Rows from block 5 of the audio encoder, named by matrix and row number. Rows with one number belong to one attention dimension. Each number is 500 + 40 x the weight over its row's rms, rounded and kept within 0 to 999. All counts start at 0. Numbers have three digits each. After the name is the row's rms in percent of the matrix's.
# v: attention value (encoder.blocks.5.attn.v.weight, 256x256), inputs 128-255
# proj: attention output (encoder.blocks.5.attn.proj.weight, 256x256, transposed), outputs 128-255
v.193 086:467498494465435487506530539500495496519474468510545473462514436527489470559479538527512524452440463653480525511486513534509477558507500483512528542441491442424548534509565477533488493469488456426456454536512601468532422510480559474454510524439510552490459481500505556452520528463479520437541476595476449540535524455454553487486481435503428517546463470475471496497480573514519562591427
proj.193 075:491545481552468460496601516486528473489562488489477505494491509510484380475491543481496499515531524455514563474508506535426522450462458556525588472536534510564500473531501455548463510492526539526511472428534511503497581510532432542514524555470556528547475448515416495560475530469438415511504495452492479534496510524501506500425511486444495456481470478604474463527506594423565406424468
v.194 086:522532530538562543486518502463506492513514518508416517526447544434561520430533470457447473553550515375483502503475504498543476448516508495463440435509517523589478443511447471484534483533446567568546536440451398547480561504530503466543484542540439464498540526444471478531533505565511522541485471434493531459523484517554483511508544579468504490452547496508512460537510433506543476486565
proj.194 086:469482511467510505504482456409456477514452535488446449520510470511524611538433523513521497455463480513487463496496499482580485491541550436527491521489477411523520530531474537411537582472474465569510492538510549490531456475540601514526494420516475476394476571517601484531512448422502550540481499552480479533479511492470519537555506497583491475537497544473462529507472481510481584549506
v.195 102:477436464444556460508463511543508546441532431494491479493469497559520477479495508490404554520458516500528491530479466495466406401557482452511481575455467526521431551511605534501493463473517496462503541559490445487548529517479486478479590543485524423519507482436510526484485532490475427508477525503527501545504505462494532497482514481493439573554486548481549457467473481455495524539517
proj.195 098:537498489556481539514471470505455597488515542542505499478556518501466483474486500464515473443498408541482497471464507452541592534476484581534485460585564477484530503495411516537560531459531503520580582494546518502470537506516484519501473435538483477461517567593439531561482465534460469498494454479458489408461508499452560491569513511461523432453569482514516541543556489502549457511470
v.196 085:478488475473425456501492518534461489523495469494577472474571447553452479574456536547559530439441493621511487499535508505482530577471497521528563544466484436416550547477563512518465552468531441441454452518548592456523459512484511542459511467455551542498452484560526533451478506474491493430510512548497466539491522502432528488498462415542519496541475485517462547453511589502455535499426
proj.196 085:523521510495473449489537526565566486494552455493565543482477523514483398468561500509517521519565543490513546529490488520410512497438464551466511487527504602468462469472545476536438429549536549441508507457468445492470556514485392479485528569454522527610525407482442486482481554554497445479522507456500495490521476551550501454442469494446506488467487453502532460485541528498529394475499
v.197 082:535511514529530504505502457476524482501538535500453526545476552450543537442515457445454466527556567383485497523502472471509488432497497498456445416543529568563426440509460513480523494518488553540537513413502400526452555508521493486566498533536441453514565529476497454551504468539526489537493487414533508459498462506561441495493548585464547489434540515534520473517511419512505459466553
proj.197 080:501492499471551539532461491435423530518426519533425478522463495496535580517447508504531479473458439518461457497515511505596440528562494409531436548448482417508546541521492535478577550486437491517494527593493520518515435504545602477531469425464480459408466567475584501474541463478510575513478519536473496473483485476487506545563499518561502493552528530465507527493500464530477609524554
v.198 083:464463480477520550502506540521458504468516465484534482449541480550458441533446534514573558466464402549520509454512522517497531564515504517540549564460451465466594555491531516510475527502526421477461519625504572448562505472491475514471465433492575490488417501512488533450479495475467472543466516524468517542480554507479544518511428425493467527539477505511501542479525530508499508503475
proj.198 089:507504488515425468466503518581544491481569497478590529459525508527463445483562502509463507555506552537523503497458501506446583484420509581465555489565494574473430463420531476515439454519594515464513478418507504504430568503439410549456497579515486528572541446519417495543459525542504418450527492468515500500518485495484483463462463469463519534468503484520451480495490529492516382480438
v.199 099:486424488457558489466460542523500540441501416502469447473482447506504473521532540537468540521423488545531494477514505516508425487562495476541529585437495514465526567522549465522516480473455500470438523602416498497563481519481516435450551502461523465517468462405500565426527516510495480486492506589470492522532556511477544536491527443509392549556496504471516461438443506473491548550494
proj.199 100:519522550553444534493548446476541528459524504467510502471561479514483444464456559498511495452493486501519534471446479486462580473444542559555539474592505467537475497515480498465469536447523499531587520430602577539494573516521459550524531522515490498455524496606456487581446501450433440548539463455492473497470506547487547516455519503469540400459474477561459509548550552465577419510448
v.200 117:481496483496630504534445505563477542466532481495488492463464544529532470413500511500444510517461499398561470490458493449451500457536496519516498540445480510561456532540570547492508482489505496528527552557494437505524596457539442514504530524491535426513557493488481497513417540504441469594441518433509559543476524539518481535491508511498511584500530522486499521497498437463468465498572
proj.200 112:540464491524462494508401495511523562500507534535548507497551565546461570505497475478498467473490459619474527523505530479565579565467543524478459452561505510405449501470460479463552492521516476466561540490492522481453499528469497550472414454500455485517520573539533523551539456567550508428501500493445506412492448486451510471602467498466534494470563486441528535506558480548479481517451
v.201 110:484481513556506479502545523468527478454524548497454517549462583469543472535525511420464441506483567426530551479538502507552435482502519519499485403549502567545467415520497485488523534524500522531475550427504425518393573521475504424490439511523521473525464541427477510504528504572497517503484490397525541440464499541560458520481481509479485487467495451513551488488524470526508469472481
proj.201 105:537519570418523533502485471533487534521511482487530469467557484485474490497501552506565494463500408541474465519449541481520528484542630478462459569550555433496506510445482515429456514477463500524546502544494627532521527477515478544546514500528418507399517554527505498507449435562576452493491503584450511539551518467476543445549486488538552476511532532520457473516494472465489543499506
v.202 127:482444510534575489496493525479515542424527484491446492524433560492547481515538517447422480536478538388549510474512492493507429452552505505516484465512486545538476466549510513490540509519476533548484563503453399529462573521481467431496508530521537424527496509391475532449532525560503506535446502426504535469465543545541476550485507510462459532485521500494570455455483436491492484493537
proj.202 122:513492572466470560516444436523515544503488528498535478466597508524457504501471543502531484458473411561491500498452511478555575502522612497498488525581548425485485521444459496404483525460507503520594533493518632529506524477511498535544487493533428495425512576576516498579460434539534449499514476550454490500537498489464553476582508475520552447495525487505463503553514495489514508512457
v.203 085:531513525548509522513508465460511469497522551497480551546497588444527541483497456453491462531576541391473484487526483490538526457480510522473467418552501550573472441484426529477515517529514543545556514418503426514426554490504476497544447502552457488489524534509476436555489466548534518534484492399525534456469472522552454490501509566465556450446549493551521480546542460510522439446556
proj.203 073:485492488422539534516461506463424485530440515516471479515479493469537588536492488507481505502487474507468437508530488501563450520576521413515438576416481476462525510470510543483528527510454454474437482576457533482522418475514577464510474459524487495437499549457575504444508461509579591483472513568528520524516514446498479517569501490567488584547516541420496512473447422539437613525557
v.204 101:506513529563472570504530460439504483576475560496532506480568499494485509499491513543583523483586436509476496467472545478519594580452502524507484490538526461484574503472393502495495528508496472548488458507486570506517438476543529556519452432517487587485492514585508468502509473496510566512514469499439484479484496528508531488509498522503545446462504460508435525551525534554494513484485
proj.204 098:468473485470460476476526525514535408478455471461505520549476459484508501511530476500478495561476618452542503522548482538469428483480467486458561526435438560511457474505531476501454446514498490465432464465464434498492439482458490469470518561517533517543480427428505496443540503424488529469516518519567521587533503500540441479440551466534479545523434506483496536457474495496450510517547
v.205 080:540523486494469430549523504480513484456526469500490501510461486536502472553467483407477474489436541483501539526547487518504464479493511523467453440509507571545432466490586512496498492450569487475497498438616470464400550494456483451513493522522528427526489513502495529522488498504482438494472531389597568483480464461581465469466453467478511486507477512562538527479542469510525477458487
proj.205 082:541512513484555510520493541576438539524523510544546515482529546513510472475566509503541492505518427548467433568452585498487538472525575489465424540527561491488520490439482523498489503515527522527546495561484555502500580510532446546527453467474449513470571545509472514502422493628579450460469495513427520492504524435467530468603417503512550488500614474493495432507498478510501508427478
v.206 102:508541532542401517490529487460530450579452566505536530518550483489465529565495494510582467477562514556457516502513530512536551554415501525486503442539519479449536472479387479493481518529513491513484434430517563495474440524503542538495441469484473584492488514580527480501521468511543568441558461520490479464511463514490489490511493513534550436470487433537455526521527559525503501468453
proj.206 099:471521523447534506497525540515484423513496473465489495518415489459572484531544494524485519586501572432523510507557483542438404473508518442472513531426456526517528487508583494501457461507455525452420451518467437504550483469492477467504534563499550539543483437419519503417525537450498518512472517538532502601538534504586467500407524504518478561535445499501504487459454516481464545493553
v.207 107:504568514563481570532535481485492464555485569507549525481538529497487503487463511503579475468556470508486501494491531487497594568444509548508487455548509452538531471486442540503499522516520481530538481463574558495473492449538482558532435464533499554481531534628494440580464471485493524538515487444496500484467473504516480501500479534502584443475500475542431562580574514536506451457502
proj.207 107:497466445438526451478448565528511459519479473496523511537440530493497569533553446517465508588507585502511498524554489537493438506494465458420498536403449571439471489505559492536480442563506505444428465536417433461491438509448497484455457536472493519584504444412533495424538535526556538433478526526520527533543483481528435482490498484514480588536495522459521502421470485518424528486535
v.208 084:540550470521568494547494477526501532536563580482543580514477518425493513533479393542478440551530515456444493576514500501583462552512495476436455479462482507521469545523487531511581419408529466488524529500554511483445484476525488518573447556512438536531449535496529510517453462471425488515524515487410471461502435437563479525477478513500566476491473453504521469508537548550524504535607
proj.208 091:469543469467484514457552526403471486491519473551490486477480530450561433483479486503509548501521497476507508432542465515486503480496447499516470522497601492518570459484501497572487552533476634481470525515534480554544578505503498488499554437453551494520425513466512439476492595516487467541537490481460485532467555523406578512515466516534427534512503512468468512488493551493530482469472
v.209 077:572529492499487447511520493454486506537500449501522430478482513552548542529459458457523539490433502535381490579484535469531468499521493518428466471458497430524431548549536496519480470434485456434549494439594604501528477481525549553523507521528446474439524519547558517500532550456454515516474527486459385541535427385471510471484503493531514485514420542551482428503528518494513530570441
proj.209 070:480490553485451522459511530502525451512472476497517554452540496402465498516509470496465508547577505496535611449490495503459562523466622586519505526499532555479535487423494464451459493478474640519475465441439390587486486474501473431500517497548538519589498466503443446477464495566521521531532482509545531517497513469522527453473462517512454514506499508466496480518513483534491478480561
v.210 104:494516496515506511574481471533548491452519533499514581547533538468473480484483456530464374558557466472561519518579435540513470486439518485504475511545510622429511454446467503487506453550533527515499523515541471475466503534505454480488459527487502536582439527495483449599467449543515395483541483477475585471495468517571423498523518472478552518463519468503559572496517520538474475489580
proj.210 099:531546453539541498468494506443388535529555531496533451470436484562536546448511481544606522466433533517474413497498543495507489498508468461547486480422481396550495495565491512513565518513473412473454574574491504479539554455485540541519527450475517452454451514509582542423523508460499520480488524491443487488467571518392551595504468482505460542522498500470446483512470539478532523482469
v.211 089:433473525485460519459495507535508468431481504503481546526535511488485451442504546527453470505520494470675539431504474535481526484425524516590527522545532583471549410464459490485496558580489532556448524488432414507482556539449445413447499475484583506532481476463450473514489507544542504513530457496557633497488536628489466519500503470491456526478543462470520564522489472489500475449481
proj.211 090:512507483546511491496459494467457507495506568448527456519467444613456551475532508495579505426436467536460413593498522467529472476511463432469498492472408423502405546546543509471525501511526348479527513541506573418521423493502548553512474512522468480416534507535558556508531452427519461442464570534463515501480442481463470505511535474468514501490447488513478488504496508506505533535484
v.212 096:454505519496465520460481518544525452460478525491488578539523512482468467447529565555475418514518457477636527473525470554486514513441516530599513522527495597463538422449464485492514537555495549563439508516432414499467497556480466426491469467497569516563458487447472484518485455549550470491528467515503632422477551604503463501516490484483462504460557462448502569520480476552484505431537
proj.212 086:528496526535527460522500483474463523493520542435517449496468499620525521465494514495569509427427506521443403560489496482526475474537481425470521457492438404529433505590545509433527526517512413482532539547533590426551490529490554583497483496466472496409522492543595533523525505413480464451491533510480457518497476495460506522488511507490516482487475499547483461489484514480532533528464
v.213 084:570518472487502494528521505473473528550526451496497426444484475513525546548472444450520533457444510536351467505502519452525482487551485486431493478483492408555450579566526510507481489424508432454549482470585620504527501468533539553501510515500433479427536497551518526497522517469443507492464558478484362556529425400470554497506515499508523467547452542555485435505525522478540518563467
proj.213 083:476502527460449503482499516540544473500482444538466548469539524391475483525492500504426535555561491470564586456533489537467528493473550557528503536523537593485558477404484472484438499504471612524490456438498430589459508500510447442450516510534537493613506469484414446486500495591536538550525468477549511514527524497577509465497495497521488497480530514488526531502485454511485466466524
v.214 100:435478524468455538456483492552528464438503477481480559513551528490484450448513561518484503482486495511664544445511468555453531472418529509575528531549518576480541408446484490469472545564483546540451505483416415501518527550439482404466495465470583514517517457466469465546501511530537507503559445501555628498469540610499456493513491470468428515479528462462506552531487456512501486443476
proj.214 102:520488547521515467482484508499494510503515558413529464507457457583458562478532528502575509437448488552439430582481517464521467493507545450471503500473439424495412531550547515417528493515532358477538496513486568430504435515478538531528457522526464473432538491530593568508520466444532483406472564534483503487485464470472478513491507467483501513489477485513484476480493473531508525545472
v.215 097:558550447533606509541521495513489546560551541487515528511445509436511525529515384521471461536519524493420487555497529501561480534566479461442440462467486436526489559530515533520589434386535461488504514572524504492497482465523525551548462520532452518499447537497532528465453474468416528533489513512404456462530477432541513524479490525513542499488472479485541444497512544534532507512611
proj.215 101:442531471455499523487546495417478492464499450579436497488505520413558399515464510519491522515546520456513542434537464528474480488481428496521497520523573508501584467463482528596471571560470614487497497493531479552527570504499472459485582442470550529530447505462482428492474585528466493554552471460470495533493565539481531510526449514524467505501528517502476517514472530463528469467490
v.216 086:427478538471493531461490495529512468435487519500474543541532507491482460443525573536472505507536499470662541446489467557477510480436513509587506552526508587494552402466476471487486570572484550540442533484427410501484540516469451423476520489485584526551511492449469471503477519536552508510533442501552639467483557600498489519506494489485455536471555461455500566512463481496473483447467
proj.216 089:516483480528520488517480512485463531497521560439514472509478441602453528491524525493568503431451476549442426587488519460530485483510455439449487493475448437484405539556546522502549502500542341479515521543488577417518434508504550559528471495510460503405523491532570555519523476420508469425471554521465512483478460485460467525505522482477527488508462498514491483481507503506512555544484
v.217 099:561517462533522479516531518492459522562497511515535459473474457506489554551483443474519510492504496530326457554520562452534494509572465498430483469490474418508450573548537515526534455416534448454550462501581585492501464473572532577542500502502446495464482535539526531486513468464469505494473543483437378501515438380499534491486502515529560443528459544533497440485538527505509517550514
proj.217 104:486508476456483511495525474502549478473482444560466518499534549406527449513462498485427494591547522437566582413526459537476515507465505540520514514525553573502570467457459494536448508495473664527485507473518430596494574515509453475462549497472529489579471514463424434493462554542465524563531434453516478526515537535527519486499492528538479510505541509490508515497490510472488466484508
v.218 065:419483512480485553509484510532514462458495485502455537501531502459470448452509561483460508455542516499616519416495481559432539459473521476579519541567517534478578452471443513505480528573480532548440529578458430509526534540479426423446508478424535533505516480486446494527484510559525441506502442511556576493471535578483525521536491500461475540518559475448478588533513479475520453467491
proj.218 065:474492463491501481510475472534463513490514515474474461547475510577489498494504521510518505456451512494527418549492479472560461492486427444505501502510422446490425522546515540473497507535528303503573497527519576420474483498484519503498476537544479471421554510503546548563526456446494478470466530512477561454478484536525459545497559470481528477496520486509515529462459466460517530529455
v.219 089:474455509502456489434531516468483475526470439511480434458496472531525516499490580446545613433444521519483488438439530469439524497506501510496582511510489394561538495526542488514450560527469475494497459497459523513576494478476522501492541450486505483407582459544496538434539524483531580525469507494564460560491545520448561484507486539493469493542510514510427465489477471445526520491400
proj.219 088:487439540493455497528462462579607490481458504442480543539569506450427501554486503503410450550550489489520561519499477488512530511517541509464526522575480598424437526448481502439460447485536515520530480452515480529446435530510482502465452571528447510568564490485438459562511437548512492499471480519553529496549422481593433421511565516503546468496493497520555525482522449535434486531526
v.220 087:444494515486489531479509512545522471447463560501494571539505483495469488437542557554486406522545469483636500485516486532478503503455522527595516530547489605438536437455458500484522522548512563571438513543414397499470494543494456442504462477488571513576470489451465467489469418536550474491528477528486623431460565600511465499526516479493494500457567464467520557514465472535451501419543
proj.220 079:547505500537541471523506489463480533506516531487527445524463494605550503465469515484584506440417492480449407528479496472527472504523452403472510446470478420533440507596525532455531505477523411469517566564553588419532515525482550593500479485458461511397474521517587541525522506407473469467484532511462470509493477500449495545511521498458528481498481489544478480492493542488524554542463
v.221 084:590503487492488476524510489472475514550512450496503415471488486540515541547458448448522552476442503548360478512488526451523473493566469477416489487476491412525455565556536515498482476434490462450558486482587603503536483466521544559501530528494420472433533530565534526516529534468464501500464537484489374557533431398491560502492516504511537478534445555547483436487541524469544524581454
proj.221 076:463496506456464535482515532548540467492502464522493557471551514397475487519509487502422503577574512498551614440509509546474530504450561581542513543533511590497562488419465451507461492495470603518478458453472388594471493452505446425489510509536537493592485474492408465472471495570519545544522458515547534500529526494547497466482497524529499506505525512476526519511500469516476462468544
v.222 089:414484525461496543462505501525532469444494505525459541521508513479513429445546556548455472514532491461673525457484481538465506491444519504579498547499516604492539413452473488482489541571486535544444534504419405510476556527478466427479529497494586506544508485449468471494475510547542494527527452496547620466482566617513489513510493481505450526489564464468496576521458476474464489438502
proj.222 086:518485465524528473524471514495449511506509551456534473518464458606460536475526526506578511421424480550441400571501517465535470477520436427460493480485441438496434540558552532537527510497537352481532525561527592399520455506498549540527461486515467517394515488519563575526529447449490469436461548530479519482470468487450478511504521489460545487494484486501498484503527494484519544526459
v.223 101:444486531491473529461480503532519464437493514491494559532544541498490465457516556536464460504515487474671530463504458548467523491407525524585509517534521592474524404454462481481503555587491547541452521469435401499487544536441461428468500491474567511538497482463481464513475493540540489502542451506552639469468553600508449500512497480471441526456551456461504558534487475528484485456482
proj.223 101:514509506542512474501485501483472513510526581427537451498453455602481556479518511515598510430430479548441413571481536459518486492503499440457489477454426410494409520558529511457542505509512365463523521552486578420519450494490548548537482501506453490408525499530579557501526479420522467427470560540464513484481468471452493517498509479466510492501457508520471465497487497521505541544473
v.224 135:553475556475461447507492495514568485465445504486484497536422527497532533536538514465455452527444526486508546543476442447484441512480521508459454432546513582475448475468539465488505505521458571519494453424438498528439468555491523418494446582461518500533528484468506483463555514542518506453469485460536536439559454490527466430500551480503475548421484458508533486447474416544485513525496
proj.224 127:588490507519482502494443565498456585519543481466544454461568494496447551532523460515543516457480472592435455477447574474530541548545560558530546496485467482465526589510480541435503487472559335523459538548504537470507483490521478520534479471519545468512500508471560551473459473538502516504452523515436454519425501443538517535560491458553511448522475490523509515455546494516421534493483
v.225 207:501558479572437505521578562556485463536482503513509503480497470565503499453556516508459439518511515512534498575479573504472492432501510574551532504486462566507445405560523498486496473485526434465489433452553497433477520559536449490449505533449472474563550482534468516565471536581478419475578480514530482527493516507515503531494501506486492530538524545486441518546539511502518469454472
proj.225 201:537438586497510485474434481506555524480483515481472444531499571515512493519529561435486482464501444534452529504496466460616489506504541485413466469509540529459447514490502441467496484525408573540531503471443494563517491547485522480519427576507464500504545554445528520454570537568568501461449507479466522519602443527520494458551588489516475525436504458483548488445457422469481563527510
v.226 161:548457573447482452489482482491575509460457523482479489533433521476536527535508509463466478524448509500488537516489432456499444536486500485458454438536532546466473516445522466499510508528432592537496480454420491553445469528474533428526458570497510511495501493441517477440575510523527539453453491452517542426563468493515480439498563465516482547415477453490537469432460426545484528547502
proj.226 151:566496454521494522509458582492432562511536490480525464448572473506464559531499436523537511455471498571445447477467595485516556546541518552541549500473462470483538573530474563481492482451594335516474536552518528447515485477526481524509492450516545469511484502500546547473440465495475518521479518506444442519410523432521498552543478475550517432545482510527491522477571507534435521496493
v.227 133:558477551486442462519512505522558476475457495480476503527431524508536514532548516464452440540453511497509528535488445450461436482487519531467478437543510613467438453470546466478493500517474553497512420413470503513435465555502501433476448586462500495546543477479488492478544521571516478455486487459552526458543462491535450445486547491503473562436482464514501502458486406533499502525494
proj.227 127:581469520508483498483428569499463589528542476472532429458563490497452539528515470502538512431476462591422460484464562467555548546557588548514535497479483488465502590502488530435496492474532370537485539551473531482490482509527482516542472479512536456517498526469563559452475465552515520480459521501431463505442497468546532531567502458557515455503490494506513509447539483537418556488477
v.228 167:458543427547526547498519519502432500536549483513511499469568478523460477468486502531538538477547492506506455482512580540506547458528489513547552566473458448547545502559463540504501501475561409477507518552568509443551515474534466575492545437503485494480496499535487534545429477460491472549547520538476472575431538503488531562500432522500521451589519553508471522561526573467519483448496
proj.228 149:422514537476510480504543427506566428484459523522460548543424535483549449471499559472454479533544518429549558510536408515478449471461483442458454499522546526521468426474518451524500525538410676475531472442488471547490513516473519483473502540487457536489511491497459458531561533484516489483529487482562548468590485558484487452450525545453482553461518481485500483524443483471553481505519
v.229 120:431503449504567551494484505471428506533544478501513506459569474499460452458449479537531572478530469496498466468523579542537572511500490478540527566451485406538549543529465519507485503487536439483503565588548494488568548444501506555506570407537483478465477528513489515524456501417470515565524504524462450550448554503455551552509453512491509455574499536483479505556517578451522481475500
proj.229 120:404521525494537490504582432520566402465465532524480568542426503503550464466470524459455479549511532404572549534544425517459434464463470438460458491515504510538460410500553461522515506512436634474536439451517478523499507515498524482468512544487453546493505488531450470555539520470474488491554472484567531481565491548464480456414529542459483557484499507488472494554457524462572460526535
v.230 155:542460552462466452492480491520558513468448517491493492529431523488542523537532520465469453530455503505502533517479421453483448543491509494466447430528539551451461499438531459498501507527438587527498465449419502554456472525481517434501449577494519530514507486473520476443562511540509524443460470477528534422572461501515456431503563478514476555405486441487531478432467417551479515551506
proj.230 148:570485463531485513491458577495430571517532481480539442451571470513444546530499446533538519448477480561444446476479589487525554527546514554543554492472462470464523584522461547482497485457583345527474535548510527463510493478535490528512495460514546457497475507501535540484436473515490507518472520517451451532422516432515526558551475462548523434547488515519496512476571514528442535489462
v.231 150:546471558480458444507501493520564495466455515489493498521427522490551523533544509457474447526446517491498552521486425455471436514481521513467461433545521582456454480463537461486502498527449581511488455430435503533435475545481508417485449586478506498532528487482503487474559519547505498451466487468525530437562458497527463439487564475508468557424487456502522499450481423533491515538494
proj.231 141:584476498520475515490439578488448583522545478480535433462573489514446549530513449509541516446469479578429452485465578474540546533545547556535546498482472478464519593513475544441501477466561339530475532562505522462504484497530481508532485459513546464508484528475567551452459473532496513497455531509446457518432494450520535538560479456549513456534485498512515512449555509534437539483478
v.232 166:549457563461467448495481478500563514469447517486495491533431525468538525531516507474464463516463505503497548514486416447499452549487503495451454424536543543460458510447531464507505511519439588526482470449434500558453484515469530440500449568497519517519499491472514477443571519527519523451454469469516536429568467502509465432500565467511486561405478447485528475435466427539489518558504
proj.232 154:568492438528499516497457588479421560510534480488537448449570475519449554526497446531530519455471480567443436486469592478525553534542497556548551501478468472475532579528470561487498489472600329518474526556513522447505478489527482525517501454519544460502474505499534545471441468508477512513466520516452440526412520437513517554553472469536511440550481524521486523483567513527450535490478
v.233 155:451532429532533552496507505491438503545545493512509508466562480513461477463484486537542551488543490509513450469513570543508556459526484497541541568470463441528538513570460538509498499478564405495508527568569511453557521471532472568514550418502495493475493508532486517534433472464485482544548522536481468579436526509474537569497434518497537444582530547509477505566514578462506487450498
proj.233 141:422516525475519490505539421514551433479448522523456545542424524482545445469486569476472484545535510424565549522545416520474454467451472448470449503512533524533475418483521455557504522529417675485530489464486476554497514500471513495471519536488462530494528493510446451532564529473504488488535477493562553476583490557475479458455523541458503553461533488483505476534454487472562466498525
v.234 153:536463561475462446501491490510561505469445510487488496534428525490541516538531515468454455529455505489514543521489427444478446530484510505465461437550529568457450491449534458496494503517443585520499461436426507542441476537481519428487451567482507515527504494481510471464564516547508517444457475466530529426560454506519463435500561482506476563417483453489514487438482411540487519540499
proj.234 145:570474482519500506495456580499441575527528484469542443447575480516440550533510450516544512449474483579434457482460592480534547535543528554530547505480467474471523584523478553464498479464579330517470535546514531469505483484536486522520486457515538454513484516488542553472447465515476509502458520514444453520422499441524528553556489461545511448532481513516492522469548507533431537490478
v.235 136:550466544488451453501503499520552489467446503477493504529430530514542515522542529453453430524440533498515541534490439449469445497491511528483474432553520582467461469466534463487495505523469558506493431410443509524440463552493512425491447572485498507527535482472491493476544512557508495454472472460549527432554460503539471449500564485507464546431481454499500494445489401539491512531491
proj.235 134:569470508512478516492434591494449569525541488470519444444568495513443554521515446513548500441469473590425458486466580465546559540550547545519530509487480472465513582511488553454500478478551340536476538554493514488503472511534479507518473457507534455518498515477546553469463467535506523491462510504437452508433488461527530535569498466547509443506487512508518514444548503536423547482485
v.236 160:462540437539544570507513518493433490526559488512504499470568478529457484463469496529537533470538487502509459473511577548516557453521495506537549564465462438560536506558466528502504492476556410486508532552571507443550516463519481570501544427508483476481504507525488526553433483462482469558536524522475467583433540495489536562508441520484516446587517548510470516564534577456525476449504
proj.236 148:425510524468511487508545429511576429479462512533456551547441533476550447466497543469458488547524514426555556519541412519463456458455481444450443504528535531522478418478536452531501514543416663473524470451481470541491522515473502474466500540482452536501514494492459461524566530483515498488532484482559550475575489573478474448454527540459488566457524483482505495520430496481565470510521
v.237 159:535454562468458447503490480521570501462457510477488499530420517480529519540524517465455446527452517490505549532486440448486446529486514503464458433538536577455454485459536465496491502526448587506496470443434489545453479539479511428484452582489511506529505486476507482459560517544504513434464475471527520431571467497518462436492560475503471556416473454497527496444474423547495521551501
proj.237 148:579483491526486505486453573493443584524543480478538438446564480513448543532509447522542513448481478580441455484453586479529538541545529552532539493488461469467518588524473542456495486464564332521473531544507526459503488497534475525535482457511542461503480513484551555467443471529488507505457518506440457519425497445526536544556477459545510447533489508508496520460557514527426535480472
v.238 162:533468570439494448486466475478561521472461518487477486549443516453524528542496505466492473521450510502477534508492422461498446542485498474453447446526540518471487545446509479506516516529432588533480490471410495564455464512460538446541459548497518518479489508452526483427572484504517558464441502466498531432560464490514484438510553469518483528410475444499558462438461422531470539553510
proj.238 154:561502419525501539520475578479406550513541480494528474439564478499460549514493418538542531481473512547462438463476589508495547544533485545548537498478457474493555553534473564514495481464594354508456533562529516435512482462516472534496511442517550469511462487525536529482440469487461510537480508508463442506401549431522502550525460481541513441560474521516478536486572531529454506488480
v.239 147:457542441526546549502503505479440503539551502524500492476581474508452486463449480536550555465547473513491460467507564549525559481525489491529534565462483419535542537535456536513514497487552423503496550573561506462559526451512497557521553421528494486464485515513506516522446474443491491550531519521465463555439541490476543564508438519502527446575520543511492503555517592462510489467500
proj.239 139:423515494488516492512552426500556412472470513538461573541433519493559450464492544480456482550530529413577553513538419528461454459450449453471465502528534515535485415476526456564500517526439660471524463455495474529499513494471510481470521526486466541491507492515451446529537525470503487510553484490564542490568511556483469463437511545451482558479511483489494491544433489476577445509523
v.240 130:527484476512497502497486529446453481527533465499503494450542515513444525520502535522591523472469484529495481431540553489524570499549500513495526537536448441507586557529435517480511484520520496519493513566488525460537457432516458572492482431534500525469493465500493510468485464425501518495478519587503481624462572486492460533491482538487509477594497576533419510480492542487502486483503
proj.240 128:530539473470516477505485579532489490438520499507594531519449469503523425406461477483508501571473495444524537540499478520423471509482422505447527513475494517557471451469577501583476494476505447433561505502577473512492505537528514467528495570433506466546457544527460529496492553487474404451530506440504483470490496548431587462489472459491480538473472477466495462525570503456510528469466
v.241 117:536435505541557479509478506505491564462441482488518509449484473516467483463523496466572495479436483496456499488515478363490566585533493520528481396483540426494505546507514516512495451427467506519505534554493465540550520466531526528454424496547481461489473488569478521522556513524439537496402480507488495432522516528445496461502534560454477476437470474490513494468577477497520461550561
proj.241 112:509491564450482493460468514435526502545548510513430445541497536444539578556472453492546473480463539544485489500486495528567451473489563434472516534493525472489515494498475453458550587548471539471453459468428517531473435514489540501573514505446506519456532534434577473443557465515569553482539542488477483554515457502474518473512523469559471516492497499482490436517437507467529563457445
v.242 161:500457466527522522505475560490444511510494454487503499414535518528435509473529547528595538457465483514498471435519558482497581499571503514533529515549456438495578555529484529476501480481519474525507514588486498460575480392512437568460468437527503517474492445534487500501481465462457500504478501579517503587464601493492478534488483545452482504557492571495434505508534515496510468491531
proj.242 142:550515547467486439482483554517546496455534503494567535534444493481527453412457472473513483563455493457506557539494462512461454522453502498422540499469505509551454459470554467518468503477463506432544528495556463555484521565531527484549499606449510459573472568496497521480514545495482417436516494433484467466524489546430577426493507453518486548453471452460511456503544500469498540492463
v.243 159:495544533484477465500523449505560483485496559511493494591457480482555500530483448479416462544546519485502529570484452521513421501427495484464472481466549556509424446483514480516506518521482519476491486405520507534416520601491559434541532548478481485518510560464511505498519524541540498488522502425473493408533406506509510477517516459543524492445494436515573497489461510496490538507463
proj.243 140:445481442534516563518521440473442507538477502510442475463552513514468538580541520532491518425536508536492434459512537493521544473547493495580460517535511485438553543521450538490531500512552481563459478507439533440520479443464471512453513394544493552433526435499507471513471465509518568570482506569525531533478522454577427573507490538470513446552521549542490541506459497531514463509546
v.244 134:483513531475511495509501483566535512466469514504492514531466483489552460458496467478401485526531497467486524571465455488464460521459494480483462468456550549501420453475575496516494492444489513472515501461505447542475534568493535433490514573469496464533504523508488495524500560566487482509508480410500509375539438496493565467510528481505508530414486440460569490509506450536507499529492
proj.244 128:468467540535492534496505434469521517561481495490415457494558539489484581595551518497492498431517521578493467455486508485575519499520590498548469486527503488429530538524415485397531514518501541573436493469413533491506490466465502528479504434550485535451545473476546478486521466510534599543475486564494527535516510471561413536510546523503511452514515511537502529452433501519490505524520
v.245 125:483503512496540518511507492567531513447463534502491513530451476504551455458498479474406464510511507482505516575464439488473436508462502499513459467471555548504443466472587505506498514450484494492506498475515454546509524568499539434491490571447521488527506529506494496528507538584504478518491475414480541364540456519510547466511528466506486525407490428462584489512500466526498513530504
proj.245 124:478482546526467518468495420463527505568495486494430451491555534483478587595542500506502505442504525569467455445493510485565536492515573503544468482520498472431529536525402486408523505520504546559438501482413514491487483466467495528476521447535483531475543460463555471487532462510532600534474506559493510522508492447565421536500548516504527460526522526529507526467416498531489491528511